From a checkpoint of a small contrastive image-text model.
Training: soap at rate 0.0043, 5700 steps.
Rows from block 17 of the image encoder, named by matrix and row number. Each number is 128 + 32 x the weight over its row's rms, rounded and kept within 0 to 255. All counts start at 0. After the name is the row's rms in percent of the matrix's.
# conv1: bottleneck pointwise conv (encoder.blocks.18.conv1.weight, 64x272x1x1), inputs 136-271
conv1.10 100 [107  58 117 140  93 141 100 169 128 158 126 103 141 142  90 164  79 108 107 147 122 143  88 102  69 113  80 185 138 145  52  96 120 126  69 137  72  81 161 123 144  80 138 100 164  90  70  95 166 151 138  96 117 112 143 101 149 153 193 184 139 101  89 103 149 117 112  82 126 112 164 186 105 124  67 149 124 157  97 155  94 109 153  99 123 164 145  63 141  88 119 143 119 148 115 104 121 188  87 161 137 110 134 138 128 111 117  91 111 143 124 149 100 142 146 131  99  76  41 135 156 169 193 138 157  81  69  97  75 167 125 165 109 115  77 105]
conv1.11 103 [160 138 108  98 166 131 141 126 121 161 153 128 139 144 148  97 108  83 134 182 192 159  83 168 103 157  76  74 146  41 144 155 154 142 133  66  71 180  88 100 112 195 172 136 136 197 128  87  90 101 128 144  90  90 169 157 184  77  88 119 109 115 128 114  77 146 106 100 160 135 168 160 192 109  74 122  71 162 165 101 198 145 104 145 152 138 155  96 121 102  92 121 138 183  73 114 120 113  73 126  80 125 139 155 169 123 123 209 157 237 152 123 110 123 153 144 136  99 138  86 102 193 100 105 120 159  83 153 109 127 128  90 156 103 152 141]
conv1.12 098 [126  92  96 102 121 118 151 171 110 121 139 126 156 124 185  77 127 155  99 182 137 185  72 153 210 111 125 128 128 196 125  68  97 113  29 174  97 116 219  77 147 164 136 177  40 157  94  99 124 123 123 105 153  77 141 120 104 211  85 120  93 149 102  66 110 138 141 140  94  85  92 135 147 103  83  80 128 114 171 189 161  79 126 192 109  95  85 134 103 154 128 158 136 148 158 105  87 120  93 161  92 103 146  95 116 116  97 158 157 153 161  76 157 148 143 113 108 195 154 171 178 112 103  73 136 160 112 103  77 146 149 133  87 129 130 121]
conv1.13 098 [132  81  79  35 100 138  89 140 116  48 166 138 151 179 188 117 106 159 117 105  85 200 183 103 149 132 129  96  97 109 154 191 157 158 116  78 111  83 166 144 130 122 105 131 164 136 145 152 110 121 115 143 136 145 112  70 104  82 180 127 101 145 101 116 165 136 167 131 151 185 150 117 123 117  98 129 162 145 120 130 152  85 179 133 132 161 139 105 178 191 152 126  83 175 129 142 179 152 148 167  86 133 133 153 126 176 168 102 126 123 120 132 139 111 172 124  23 139 141 107  71 110 152 128 122 110 107 104 202 125 100  82 120 179  86 117]
conv1.14 109 [136 150  99 184 128  95  95 173 141 100 205  69  97 152  58 168 133 107 171  86  77 128 146 158  66 202 123 169 218 138 127 102  89 183 143 126 117 126  94 116 131 116 116  85 159 106 136 165 170  88 173  82 209 108 224  61 118 111 151 115  96  91 121 143 108 161 134 205  95 122 163 204 124 136 144 168 134  97  83 101 151 178 143  77 129  80 139 119  82  64 192 131 131  89 125 110  93 105 138 152 142 127 102 194  97 100 155 134 161 137 163 137 110 137  83 164 118 167 120 126 116 110 165 125 161  76 120  91 132 101 151  90 114  95 117 159]
conv1.15 105 [157  71 105 119  98 172 132 140 145  99  89  91 123 119  98 155 159 126 123 147  92 135 119 126 136  67 107  86 126 104 190 112 154  84 195 158  86 120 108 117 123 130 105 115 127 114 141 181  78 219 134 125 151 104 125 120  79 148 167 104 137 158 102 131 106 156  86  67 112 124 162 144  77 114  92 214 159 125 123 142 162 134  77 136 160  93 122  63 111 152 113 182 129  40 118 110 160 151 120 121 101 166 159 148 201 146 122 172 114 132 109 157 164 110 200 182 121 135  96  89 168 153 108 134  99 123  78  98 109 130  66 166  39 167 159 171]
conv1.16 099 [163 170 119 159 167 180 117 111 148  99 104 143 124 117 141 148  97 147 137 128 102 115 131 121 114 128  98  92 108 108 190 125  88 111 132  79 117 149  86  56 116 113 143 116 171 100 130  78 113 137 158 116 140 177 117  81 147 161  67 143  78  78 166 154  63 175 145 134 140 175 128  64  74 130 148 182  40 120 185 114 147 111  77  94 134 150 140 175 151 115 111 150 116 107 127 114 132 179  98 104  96 153 141  85 154 119 143 146 166 125 142 125 103 152  92 112 159  54 139 144 144 127  45  75  71 150  73 156 117 144 142 110  72 101 141 188]
conv1.17 101 [ 76 120 136 158 104  95 126 128 168 187  87 138 190 120 166  91 116 139  95 164 132  56 153 168 110 133  99 167 156 187 175 164 134 121 108  57  83 130 148 109  85 122  86 162 151 153 153 157 174  92  48 160 169 165  99 206  69 104 134  73 116 138 101 161 112 154  77 106 110 151 162 157 120 140 152 138  87 155  69 101  96 100 144 132 157 119 167 153 113 202 114 178 173 103 105 151 149  79  85 115 121 158 118 122  91 133  96 110  54 188 150 124 193 143 114 194 177  99 160  82 194  63 107  97 128 128 111 176 123 111 130 119 129 115 102 148]
conv1.18 102 [111 178  95  72 138 125 113 175 155 136 115  47 104  72 132 147 197 115 155  97 149 177 141 148 150 189 138  81 111 155  80 110 133  89 127 116 113 107 118 148  77 118 136 143 158 121 107 142 201  85 149 152 173 101 133  98 112 139 147 219 255 107 119 138 118 159 139 125 132 135 105 157 113 164 124 104 116 174  77 124 124 145  69 143 121  77 137 142 123  91 195 100  88  96 107 105  78 201  96  88 132 118 128 169 118 103 122 164  99  58 132 126  92 208  99 115  87 117 141 170 151 117 151 121 143 148 177 176 168 127 134 212 105 119 167 123]
conv1.19 097 [106 130 110 139 136 121 146 138  83 113 140 132 138 120  99 157 121 160 126 176 117 117 147 129  74 117  72 135 193 136 104 144 126 124 168  98  90 133 213 105 135 126 110 113  97 122 101 110 159 163  56 136 140 135  90 167 118 124 140 137  81 176  70  93  74 121 139 169 160 123 145 181 134 129 153 205  60 153 179  22 107 126 133 144  98 130 174 160 139 108 154 142 158  48 152 118  92 134 105 122 113 139 135 101 100  81 139  98 132 110 165  97 105  59  90 102  84 156  83 155 114 152 125  94 112  87 152 172  87 173  78 118 161 167 220 121]
conv1.20 092 [146 138  74 108 116 104 114 116 138  91 110  91 147 105  87 103 149 101  94 110 130 118  61 105  87 148 117  91 169  80 144 125 127 106 127  94 133 157 171  67  90 150 149 112 130 129 198 111  85 177  84 107  94 116 168 155 169 155  67 161 110 140  98 122 155 178  76 108  90 122 109 111  92  54 123 123 133 110 100 199 103 140 165 140 133 129 115 251 150 132 148 144 135  92 159 100 150 146 101 151  89  95 158 115 144 116 140  80  94 109 126 141 101 148 149 162 118  72 139 157 100 105  75  58 108 165 131 107  89  96 157 136  75  97 129  89]
conv1.21 107 [101 176 116  65 179 119 114  81 104 157 172  79 190 123  95  92 117 115 103 133 161 107 138 133 123 181 104 156 142 118 105 115 169 148 131 193 161 142  78 119 132 155 163 216 127 132 123 130 149  93 151 147 165 127  57 151 145 131  58 125 104 157 133 141  55 122 158 108 154 136 150 157 146 162 121 143 120 180  71  68 114 132 118 168 173 118 196 117 108 124 106 172 163 220 117 139  67 132 159 102 134 124 149 194 134 111 121  99 162 171 151 131 135  98  46 114 143 121  97 140  93 106  85 192  99 140 103  62 151 104 131 162  95  49 138 220]
conv1.22 099 [139 151 153  70 161 196 153  94 145 130 196 100 202 139 131 147 141  61 109 134 113 140 126 146  85  80 151  79 100 148  66 150 152  90 136  79 118 124 161 115 141 133 162 140  70 145 170 148 144 111 128 161 129 162 114 124 131  45  75  97 105 165 103  93  97 151 121 181 138 153  83  22 112 143 132  68  88 135 116  83 173 120 189  76 116 119 148 146 168  76 144 150 134  83 142 152 149 114 121 136 109 152 174 183 113 206 111 111 124 116 140 209  66  84 191 135  99  88  98 112 135 139  83  99 143  86  93 152 173  83 135  75 134 196 127 157]
conv1.23 099 [120 156 125 109 156  83 157 103  91 129 154  58 129  78 118 252 132 158 206  78 136 155 134 146 126 108 159 183 104 130 124  98 176 164  88  77 129 132 110  85 136 175 159 125 129  92 165 194 110 146  97 140  91  58 109 103 154 219  77 168  76 128 148 173 110 113 112 113 167 103  85 110 119 144  96 157 106 113 180  90 112 143 157 133 129 140 156 147  86  73 186 144  99  67  88 138  87 128 143 162 141  79 157 157 128 161 139 180 130  88 140 100 173 133 134 133  78 131 187 113  61 134 119 119  97 174  58 138  91 134 149 132  78 105  89 129]
conv1.24 104 [142 141 105  84  57 168 142  66 104 170 147 142 225 125 150 100  85 167 132 169 190  89 136 164  80 128  77 126 122 124 132 143 167 188  92 118  73 127 152 111 157 157 124 105 146 119 109 124 134 135 176  71 121 114 104 190 106 114  85 132 104 144 114  97  55 169 160 255 119 124 129  83 111  87 129  94  86 170 113  94 117 141 118 100 105 132 120  85 134  98 136 127 199 159 105 120  94 163 139 139 103 110 101 116 122  76  97  87 148 158 234 112 107 106 184  64 119  69 132 106  46 168 126  65 152 124 139 168 163 168 107 123 137  99  95 123]
conv1.25 103 [130 144 126 154 113 202 115 144 100 103 100 181 120 112 179 103 108 155 144 105 111 118 144 168  44  90 137 146  99 182  66 138 155 119 100  88  84  80 160 149 152 143 156 126 161 148 131 187 160 121  97 165 135  90 151 151  76  40 108 162 100  75 143 124 186 138 102 157 172 143 191 121 103 181  77 130 104  94 171 117 148 146 178 180  73 181 171 113 115  78 184 147 129 114  77 189  95 107 158 181 180 113 121 105  52 195 135 147  75 127 154  91 123 133 140 117 133 125  81 126 130 143 115  84 164 108 149 129 104  82 151  77  58 176  87 139]
conv1.26 100 [106 152 126 118  99 132 143 121 158 253 153 127 174 104 167  59 172  85 130 107  65  85 110 162 119 122 156 170 120  26 143 141 178 139  89 125  54 138 175 110  85 140 129 119  88 154 106 112 117 125  91 134 100 161 107 157 109 133 132  84 126 160 163 109 178  97 126 156  97 127 140 108 103  91 136  85 124 144 107 157 126  73 117 123 149 158 133 103 112  77 155 158 127 144 131 170 115 129  75 112 104 123  62 174 109 107 115 141 157 154 126 127 149  79 124 120  85 186  54  99 133 137 137  24 133 105  86 132  69 187 175  92 147 108 116 116]
conv1.27 095 [128  89 150 153  64  99 139 109 115 124 116 116  97  90  75  90 134 107 121 100 131 108 109 126 116 103 113 137 185  89  66 159 122  89 147 129  85 149 138  82 117  81 163 144 141  91 211 113  63 129 157 108  94 223 104 213 178 123 172 121  91 139 148  87 167 165  91 111 105 106 163  83 177 146 169 141 103 115 122 122 172 136 143 140 143 105 116 120  69  71 111  69 149 108 113 153 170 129  91 131  81 177  78 158 155 148 140  77 159 112 155 100 156 149 136 144 169 189 167 119  94 145 145 154 199 134 183 114 177 247  92 149 182 154 110 160]
conv1.28 096 [150  77 113 143  89 105 124 176 183 115  85  97 119 153 108 184 126  86 146 104  92 125 135  89 137 118 111 125 159 193  84 114 105 146  82 150 147 148  85 136 145 118 177 118 164 119 131 121 108  92 129 109 144  92 135 140 198 119 100 207  73  95  97 178 203 100 118 115  60 162 108 157 131 180 154 108 113  88 216  96 184 205 141 101 131 173  97 201 101 117  75 158 146 131  89 143 138 150 154 115 116 221 145 156 125  88 137 177 103 123  77  93 125 138  73 249 121 175 172 113  68  86 114 137  96 110 119 121 120 108  84 117 153 140 131 173]
conv1.29 096 [142 117 149  98 109 128 207 123  97 120 108 178 110 146 133 100 112 103 127 124 169 143  89 167 106 112 145  81 126 100 111  57 119 171 147 111 148  78  90 138 149  89 183  57 156 137  78 189 116 126  84 139 101  91  97 126  97  69 153 172  92 131 192  96 169 112  95 136 103 117 112  73 121  72  99 144  90 116 135 108 123 120 173  99 153  96 151 134  90 119 191 128 127 161 183  78 162 109 168 218 150  85 187  89 191  88 153 126 111 115 118 137 151 128 127 118 164 147 182 139  95 126 188 110 152 181  90 132 121 191 113 153 134 119 140  58]
conv1.30 107 [132 202  63 105 134 135 169 186 108 185 114 109  76 135 140 112 192 154 130 157 137 156 156 105 162  78  80 191 104 100 102  94 138 117  81  65 130  82  96  42 107  96 114 106  94 164 138 108 119 107 153 108 189 145  85 118 163 188  77 123 121 213 105  89 117  57 142  95 109  84 103  93  93 143 114 149 134 171  99 122 157 121 146 119 137  58 125  78 152  95 168 147 166 121 110 131 162 131 122  88 124 129 116 170 196 118 144 137 108 136 115 139 137 168  87  95 158 174 149 146 129 117  91 149 238 188 138  79 137 136 142  77 117 188 167 133]
conv1.31 104 [144 114  91 156 124 105  73 107  76  33 160  89 153 184 164 137 132  91 140 131 100 122 110 108  80 125  52  95 121 124 117 117  85 142  96  99  97 109 122 135 136 115  83 158 107 103 146 161 131 105 127 163 149  93 128  96  92 149 100 172 128 143 131 183 148  92 131 150 186  99 112  97 128 127 165 119 123 146 143 140  55 108  99  92 202  99 144 114 155 142 100 114 186 141 102  99 139 119 185 161 103  89  67 119  99 166 151 197 129 138 126  79 114  73 139 107 148  85 100 142 143 182 179 104  97  93 145 241  97  43 234 166 112 140 119 144]
conv1.32 096 [135  76 122  96 135 115 126 139 120  82 125  90 124 207 119 137 131 137  87  98 130 124 102  77 116 158  86  75 104  53 140  77  87 112 128  85 145 194  59  75 143 127 111 121 139 174 123 126 159 178  83  91  79 113  86 151 114 149 100 174 103  76 107  74 117 111 116 130 146 160 121 181 155 149 150 115  96 144 117 188 129 139  91 131 127 119 133 255 137  51 115 144 143 107 123 116  83 138  92 153 153 104 175  75  72  93 120 151 148 151 148 121  99 115 126 182 146 114 132 156  77  94 145  94 179 166 133 203 120  83 136 191 120 196 122 153]
conv1.33 096 [154 160 172 149 158 163 184 111 112 160 146 199 171 122  95  82 153 105 204 146 127 151 130 160 197 165 165 141 107 129 109 100 107 132 118  91 146  96  56 100  61 159  91 155  99 147 139 110 149 115 134  82 108  72 140  95 120 156 170 133 105 133 124 162 115 132 134 136 166  85 157  99 161  98  69  95 127 136 142  89 170 210 110 101 127 165 117  64 160 138 153 130 152 161 106 115  96 159 166 162 107 108  86 125 125 124  85  96 123  70  73  88  95 172 139 123  58 119  88 181  86 115 104  98 156 131 150 242 138 144  66 176 187 215 130 150]
conv1.34 103 [134 132 135 107 208  93  82 123 117 140  69 108 110 179  75 155 144 126 107 149  83 161 186  62 118 199 112 107 145 118 122 132  71 190 124 112 181  92  65 138  88  99  81  95 138 136 148 125 148 101 101 135 107 159 139 136 175 166 115 140 161 142 110 104  64 116 124  70 115 133 115 138  87 100 110 179 153  75  97 121  84 145  60 190 129  96  62 131 120  88 150 152 128 104 165 161 148 122  83  92  79  83 206 220 148 119 121 121  76 114  87 160 155 160 104 124  64 204 131 131 121  55 134 125 133 128 119  81 135 157 113 128 108 168 148 112]
conv1.35 096 [146 108  86  99 123 134 149 102  48 117 145 125 186 135 236 166 125 197  72 147  65  79 123 170 149 125 123 162 125 162 131 135 125 137  24  53  94 127 164 164 107  93 193 114 106 144 116 118 131 146  67 123 217 121  91 127 130 136 166 115 101 126 176 175  70 122 123 151 237 171 105  78 119 184 134 147  85 135  73 121  86 102 177 130 143 112 133 120 143 173 214  49 132 121 127  92 115 130 108 107 118 117  81 146 128 156 137 114 153 159 141 117  94 107 129 110 109 110 105 151 108 126 169 158 168 131 117 156  75  84 135 118 106 134 124  94]
conv1.36 102 [ 98  95 148  69 123 157  34 145 168 111  87 147 137 175 104 135 166 133 110 135 142 122  96 149 128 174 108 113 165 149 156 103 108 155  94  90  88 114 147 118 143  91 107 173 120 151 106 171 134 109 156 108  85  90 119 225 112 103 101 111 130 139  96 203  91 141  80 144 120 146  60 108 123 133 114 106 129 108 115 107 119 126 139 148  88 180 117 121 154  85 130 172 119 119  81  62 122  94  73 143  65 121  60  92  99 135 126 113 162 123 166  72  98 171 150 129 133 167 150 178  95 166 163 167 146 177 110  98 114 164 228 179 138 108 119 141]
conv1.37 104 [ 84 127  87 107  67 119 121 203 123 101  67 154 133 149 129 155 159 196 101 131 115 177 118 139  73 132  77  92 179 150 143 156 121 126 119  66 113 113 158 118 178 120 116 100 113 125 139 103  93  84 124 141 123 106 105 114 145 121 132 154 112 172 145 106 157 153 122 134 141 144 203 149 171  99 158 138 120 128 117 143 149 154 137 122 107 183 117 142 198 154 104 122 160 156 112  81 145 149 102 123 152 111  78 113 121 105 157 123  91 136 152  97 168 180 139  45  58 164 166  18 247 140 121  78 133  92 125  99 160 127 118 139  82 248  91 111]
conv1.38 095 [138 148 161 126 116 141 123 144 121 181 162  81 104 122 132 151 140 110 117  80 143 119  89  97 181 170 161 104 158 120 113 138 140 125 115 145 131 127  90  60 107 141 105 112 155 140 129 155 102 123 118 143  98 128 132 121 105 111 168 136  50 127  83 104 136 177 162 150 166  91 188  49 169 105 101  99  72 213 156 164 183 142 139 140 165 126 190 141 183 197  45 105 136 170 120 146  94 116 175 189 144 114 135 115  40 152 165 131 106 149 181  94 103 117 147 101 206 121  86 127  40  50 152  70 183 102 200 187 160 117 131 133 158 120  82 151]
conv1.39 098 [116 123  95 177 177 148 112 105  64 135 144 101 133 103  44 145  94 162 157 104 147 147 115 114 127 183 119 168 102 189 120 140 121 122  99 195  56  63 112  74 125  90 156 189  88 148 183  94 125  90 166 106 148 148 142  72 150 120 153 108 102 175 156 129 134 125 147 132  77 132 128 143 156 202  40 110 128  53 145  83 128 133 106 145  98 137 119 120 176 145 164 109  73 168 127  99 144  47  39 141 132 123 109  95 144 140 117 116 136 136  44  91 142 104 105 133 132 105  87 129 108 209 154 201 110 136  87 166 202 121 109  42  91 164 113  93]
conv1.40 106 [118 165  62  86 139 132 127 148 150 113 170 130 108 109 107  80 114 153 117 127 131 138 140  75 175 182  78 116  71  84  81 123 152 101 116 140 168 123  98 120  80  99 110 100 101  51 132 130 255 156 148 103 165 127 101 160 128  88 150 123  64 151  90 123  83 120 103  82  79 115  94 137  62 155 144  64 142 117 172 166 132 136 148 132 130 175  58 147 130 114  61 138 177 134 190 165 131 177 169  94 128  67 133 166  78  87 100 141 128 102 118 135 231 152 114 166 148 126  55 111 144 127 183 100  75 143 178 110 133 186 119  69  65  67 124 161]
conv1.41 098 [ 83 102 110 114 123 105 125 181 112 170  54  80  78 145 132 159  98 141 125 155  61 175 150 146 115  98 102 175 112 111 108 123  96 101 149 176 147 186 125 106 155 113 169 151 166 108  78 106 132 154 142 110 147 131 136 126  86 168 188 107  73 142  89 141 147 102 178 131  60 165 102 135 128 148 115 108 154 154 105 116 161 172 187 124 152 161  82 102  79 153  28 135 113 150  88 121  37 107 138 163 133 128  21 136  93 143 189 174 133 114 115 106  90  52 156 118 199 177 125  97 106 112 183 137  92  63  80 104 139 118 191 166 193  94 144 132]
conv1.42 096 [144 128 143 101 157 129  90 136 141 170 195  55 131 118 206 141 141 157 157 116 133 144 175  85 116 186 141 173 198 144 120 200 161 150 108 145 150 127 101  81 171 168 124 112 155  95  72 121 243 186 110 113 137 102 140 123 130 175 103  43 119 143 126 106 130  86 131  63 163 155 109  88 148  86 148 176 138 134 125 130 120 114 135 155 109 115 132 155 149 176 141 109 195 174  90 173  89 137 162 159 162 121 186  98 172 161 136 175 143 117 110 108 128  93 138 131 119 174  74  60  88 153 188 135 105 187 130  80  96 128  86 107 142 224 113 114]
conv1.43 106 [105 120 155  47 110 131 147 138 114  99 162 159  97 137 138 168  64 149 119 168 189  87 118 114 130 137  42 121 150 119 136 125 159 149 121 100 105 148 116 130 142 116 142 168 115 116 139  98 131 236 174  90 137 116 128 170 126  90 131  89 142 140 107 161 130 119 150 114 100 142  57 118 191 123 108 146  83 176 165 255 163  81 121 125  45  87 100 193 130 137 120 147 139  88 103 138  97  74 159 199 164 104 146 173  58 143 181 130 139 115 102  81 140 161 117 127 130 157 143 126 178 126 142 135 166  98 213 175 147  92  79 157 179 187  86 128]
conv1.44 100 [118 120 148 136 168 143 139  82 121 110  96  97 148 134 114 142 115 148 189 118 108 110 115 130 147  72  97 137 103  99  36 138 129 152  96 149  85 183 112 152 127 140  78  97 130  97 105 141 174  91  90 139 184  95 118 144 170  87 118 181 146 154 108 115 111 176  85 120 125 107 153 112 152 123 120 104  94 150 140 153  81 127  85  87 115 107  68 151  64  83 134 169 123 209 125 179 137 114  86 160  75  97  85  86 165  87 152 164 145 135 114  56 106 112  81 156  94 119  85 127  52 137 131 128 148  73  87 164 114 121 141 175 133  71 118 131]
conv1.45 106 [153  60  96 117  91 152  84  98 169  67 156 138 152  95 124 164 110 149 157 146  75 234  89 158 120 125 135 106 191 130 194  84 105 140 114 102  99 109  77 151 154 184 112 110 150 115 127 103 157 114 160 146 124 142 147  99 135 135 191 156 109 156 215  91 142 144 102  84  52 109 247 124 113 161 115 147 109  80 174  93 112 104 137 107 137  47 115 126  73 112 134 164 127 102 174 104 132 111 116 175 176  96 146 143 133 115 152 138 130 150 132 163 137 103  85 160 105 109 139 102 118 185 148 119 118  98 127 134 141 191  79 125  53 121 130 131]
conv1.46 104 [113 113 102 140  63 134 124 144 192 179 124 170 127 115 111  85 131 184 127 108 181  69 214 133  89 169 124 150 134  94  96 135 134 193  87 126 181  77 163 165 113 105 106 109 172  78 109 117 130 159 114 120  94 145 123 162 128 158 204 150 170  92 131 166 136  97 124 165 116 119 131 142 118 137 184 183 122  88 111 160 121 115 107  89 101 132 105 147 103 120 121 132  62 133  67 102 115 160 135 130 140 134 146  83  44 105 129 166 148  97 191 152 103 118  20  95 119 140 121  74  95 130  83  48 110 105 157 116 139 193  98 131 192  96 115 128]
conv1.47 098 [157 120 115 159  66 149 156  76 103 133 147  53 104 115 155 184 145 167 162 119 118 103  81 113 109 109 117 125 167 136 131  96 143 147 136 125 101 168  96 118  59 104 134 115 114 224 124 139  91 106  50 132 163 136 125  60  90 104  89 133  89 136 130 104 143  93 190 140  67 117 125 124 171  63 131 112 128 117 190  78 100 160 129 139  98 167 165  94 162 103 106 135 100 140 160 117  97 156 115 135 149 116 163 126  86  82  85 210  55 170 141 126 124 202 176 199 119 170  97 101 131 157 111 121 123 154 202 107 196 128 174  53 182 157 101 108]
conv1.48 106 [ 91 166 163 132 108 208 116 118  81 125 109 103 134 165  87 144 138 125 128  74 152 158 104 117  49 156 107  82 130 134 160 126 114 120 153 129 129 153 112 131 144 128 165 133 142 165 127 121  67 136 104 115 136 101 147 119  94 181 182 184  68 163 134 118 130 149 108 169  74 192 180 122  99 174 118 103 141  80 154 133 107 100  73  67 144 198 131 117 185 135 102 137  55 126 164 176 139 118 101 184 198 138 103  99  26 136 163 110 161  63 160 147 161  88 124 139  88 176  79 127 124  99 134 149  90 197 139 146 104 191  79 132 151 162 122  75]
conv1.49 102 [ 88 107 174  83 134 171 138 152 136 140 100  25 120 103 124 143 131 138 104 109 137  96 124 175 116  44 149  92 102 101 135  96 151 145  80  99 153 171 127 102 130 137 114 150  98  83 142 108 121 196 141 118 125 102 110  85 136 143 127 124 211 107  71 150 114 126 127 124  42 126 118 183 107 119 214 118  49 121 105 112  72 132 139 147 155 123 159 188 110 103 146  88 154  77 144 132  61 180  98 126 109  95 129 113 113 106 145 125  89 159  90 133 101 103  88 166 162 133  61 144  94  76  91 105 126 219 173 110 132  91 134 143  59 149 147 150]
conv1.50 096 [126 157 116 107 169 102 157 161  96 105 101 158 165 151 152 151  91 115 138 147 157 147 152 147  89 163 177  88 133 160 149  96  71  95  86 100 121 222 148 156 112  79  79 136 141 141 160 115 130 175 142  96 166 117  80  72 137 145 132 150  84 168 119 167 152 168  91 132 163  83  47  76 167 136 135  77 138 101  94 113 139 119 128 131 120 111 154 116  96 218 143 121 110 146 122 128  95 121  80  99 126 127  92  81 210 127 151  82 104 162 142  85 140  93 215  83 120 125 206 176 109  89 165 134 104  58  61 147 156 174 248  75 235 123 177 144]
conv1.51 095 [142 149  78  63 135 150 114 172 107  82 180 122 171 124 144 132 101 164 158 122 135 118  65 136  72 148 140 124 133 133 116  70 127 172 140 103 124 125 150  94 107 134 172  75 100 176 162 104  59 123 188 141 129 113  74 101 173  93 139  90  44 134 186 119 175 160 111 165 151 131 100 120 116 129 116 125 137 203 123 131 163  97 181 142 149 108  74 159 186 150 133 166  96 119 118  99 114 134 168 143  81  84 149 170 144 196 172 121 131 126 117 156 132 160 120 135  87 149 116 144 106  62 113  86 127 109 136 157 146  95 151 247 110  86 171  45]
conv1.52 103 [108 127 150 146 113 103  52  67 102 135 161 127 124 183  98 137 105 126 117 124 153 100 163 130  57  95 120 106 105  78 116 198 142 137 144  99  85 155 138 186 113 171 120 182  88 186 205 119 122 126  91 161  90 111  83 102  90 155 134  82 136 168  89 118 119 140  84 123 171  87 171 106  73 154 153 146 116 146 108  79 180 106 144 149 118 109 124 141 163 105 112 166 181 133  68  63 119 105 106 217 136 113 102 166  50 169  88  91 172 116 137 132 148 178 105  94 147 104 139  79 142  94 150 192 220 177 150  56  94 167 120 100 121 158 111 164]
conv1.53 103 [132 123 112  82 131 108  87 133 132  80 159  83 130 152 140  49 115 133 116 110 115 160  42 149 107 124  94 197 106 151 170 109 126 119 100  94 109 103 133 149 113 138 120 187 167 125 121 142 152 149 138 155 109 126 128 104  82 116  77 156 118 127 212 173  79  78 118 111 169 124 150 136 176 121 160 151 129 219 130 176 125 122 124 115 159  95 136 130 129 110 161 105 158 173 144 116 131 100 161 192  51 128 127 123 193 126  82 251  72  74 129 165 131 172 140 124 151 162 147 145  94 115 113 161 110  91 143 129 132 134 160 142 161 134  70 124]
conv1.54 096 [ 70 111 132 183 186 142 188 161  88 171 159 146 152 131 130 177 142  96 158 145 134 139 142 147 133 127  86 175 145 122 115 124 114 172 171 148  89 176 170 131 147  57  95  89 121 117 209 160  79  98  89 103 137  90 130 206 129  95 112 115 117 140 165 116  90 131  47 115  96  78 133  63 144 122  92 132 138 109 110 131 120 174  97 127 118 130 179 159 128 119 143 174 125 110 123 118 107 119  94 135 128 142  56 204 144 149 116 114 144  93 163 158 104 118 137 131  71 157 158 179  98 116 124 131 155 152 176  91 114 165 142 159 128 150 123 156]
conv1.55 088 [172 138 103 106 125 126 174 143  96 200 158  69 112  97 130 121  99 157 169  70 180 121  74 137 102 130 163 152 142  78 151 110 166 146 100 110 162 206  65 191  90 114 149 200 115 172  89 138  87  97  86 130 125  55 141 108 116  69 120  97 138  96 220 162 147  96  86 171 140 176 105 128  98 122 115 166  92 121 111 120 182  90 134 134 104 159 177 154 172 142 218 130 121 134 121 101  82 142  77 109 189 124 103  82 156 151 104 149 110 151 106  77  64 113 115 102 168 118  76  93  86 203 125 155 177 125 123 124 162 204 141  50 120  68  96  86]
conv1.56 098 [ 85 103 115 138 112 109 119 154 137 142 159 128 123  70 134  83  77 152 133  98 153 101 142  91 130 135 120 167  51  69 147 126 124 135 114 161 152 181 143 166 127 172 134  44 145 146 148  81 180  87  64 105  91 134  93  85 139 120 166  96  76 177 124 110 157 188 123 150 126 161 135 125  82 157 130 131 151  78 105 143 152 110 137  80 153 145 109 130 146  77 164 143 163 191 210  82  90 146 157 154  56 110 189 119 136 148 183 126  98 140 142 102 124 120 102 126 158  89 135 169 117 130 124 110 133 114 215 151  46  99 109 193 180 145 109 151]
conv1.57 094 [153 123 109 147 191  61  98 103 122 142 186 114 113 131 115 120 141  59  94 117 129 134 125 111 116 145 111 115 120 125  31 148 111  68 116 101 109  94 160 151  91 128 148 131 132  94 165 139  83 140  80  54  79  96 181 129 102 103 189 131 107 176 136 111 116 150 136  81 158 102  91  98 141 124 123 164 107 170  86  75 159 140 156 152 186 111 139 117 116  78 124 114 115 125 103 129 201 109 127 141 108  78  55 169  76 126 148 181 123 136 156 183 160 151 146 135 138 124  90 130 104 120 106 180 163 153 115 123 107 111  80  76 138 159 121 167]
conv1.58 093 [ 81 129  94 108  44 115 116 113  64  88 138  90 139 103 137 124 177 135  85 140  85 152 158 126 105 117  74 145 138 113  65  79 117 112 159 154 141 148 143 100 147 135 118 119 120 169 160 114 126  67  95 193 120 117 114 110  82 120 180 109 159 107 146  93 176  90 111 104  87 143 167 222 122 182 151 165  68 143  98 127 140 134 123 127 110  98 138 152 140 204 153 160  86 183 161 116 125 147 141 174 147  60 159 132 177 128 147  93 116 147 146 146 152 140 117  71 143 173 137 132 157 111 142  65 137 194 150  49 160 138 144 103 112 149  88 113]
conv1.59 110 [ 91  25 115 156  84  59 118 211 153 195  96 159 173 123 159  82 120  85 205 115 153 146 143 145  93 132  73 157 180 133 127 123 163 105  50 102 153 167 136 144 166 162 117 145 112 147 142 173 111 118 125 144 154 158 108  96 144 129 172 188 141 147 114 111 107 118  85 125 104 103 205 146 148 106 101 173 159 104 100 102 103 113 150 105  94 159 105 162 178  70 151 186 134  83 115 162 133 128 135 122 149  45 141 142 116 148 126 115 168 136 139 137 107 109 144 146  62  85 125  93 230 168 101 165 151 121 161 175 144 172 125  64 127 150  90 154]
conv1.60 098 [143 141 144 135  54  78 184 151 112  77 116  82 120  99  92 161  99 120 106 111 122 135  99 114 119 157 112 147 108 133 184 133 102 149  67 138 181 128 123 134 158 122  59  99  67  99 140  79 118  78 125 107  52 111 166  96 156  91 127 135  92 127 116 100 111 126 106  73 169 164 115 148  94  95 108 194 194 149  91 146 119  92 162 171 165 118 183 165  84 134 184 112  74  86 121 116 133 112 136 144 132  69  92 152  98 125  45 102 156 139 130 102 143  86 132  69 109 110 180 110 116 141  99 140 135 130  83 102  82 105 122 105  86 102  77  82]
conv1.61 094 [102  79 113 160 178 114 110 191  32 138 125  68  96 166  88 131 112  70 193 135 131 148 130 141 119 124 131 135 123 147 125 108 140  89 133 157 127 116 142 131 158 138 132 139 127 177 173 155 129 126 139 119 166  94  72 102 131 157 129  95 136 139 135  33 171 119 107 114 122 134  96 147  80 189  60 128  92 136 135  76 163 162 133 169 172 177 101 141 130 111 132 123 165 127 131  85 109 166 194  72 204 121 177 145  98 132 155 104 161 126 149 190  80 158 169 130 146 115 118 122  95 116 144 161 204 137 113 116 117 167 133 111 119 131  83 128]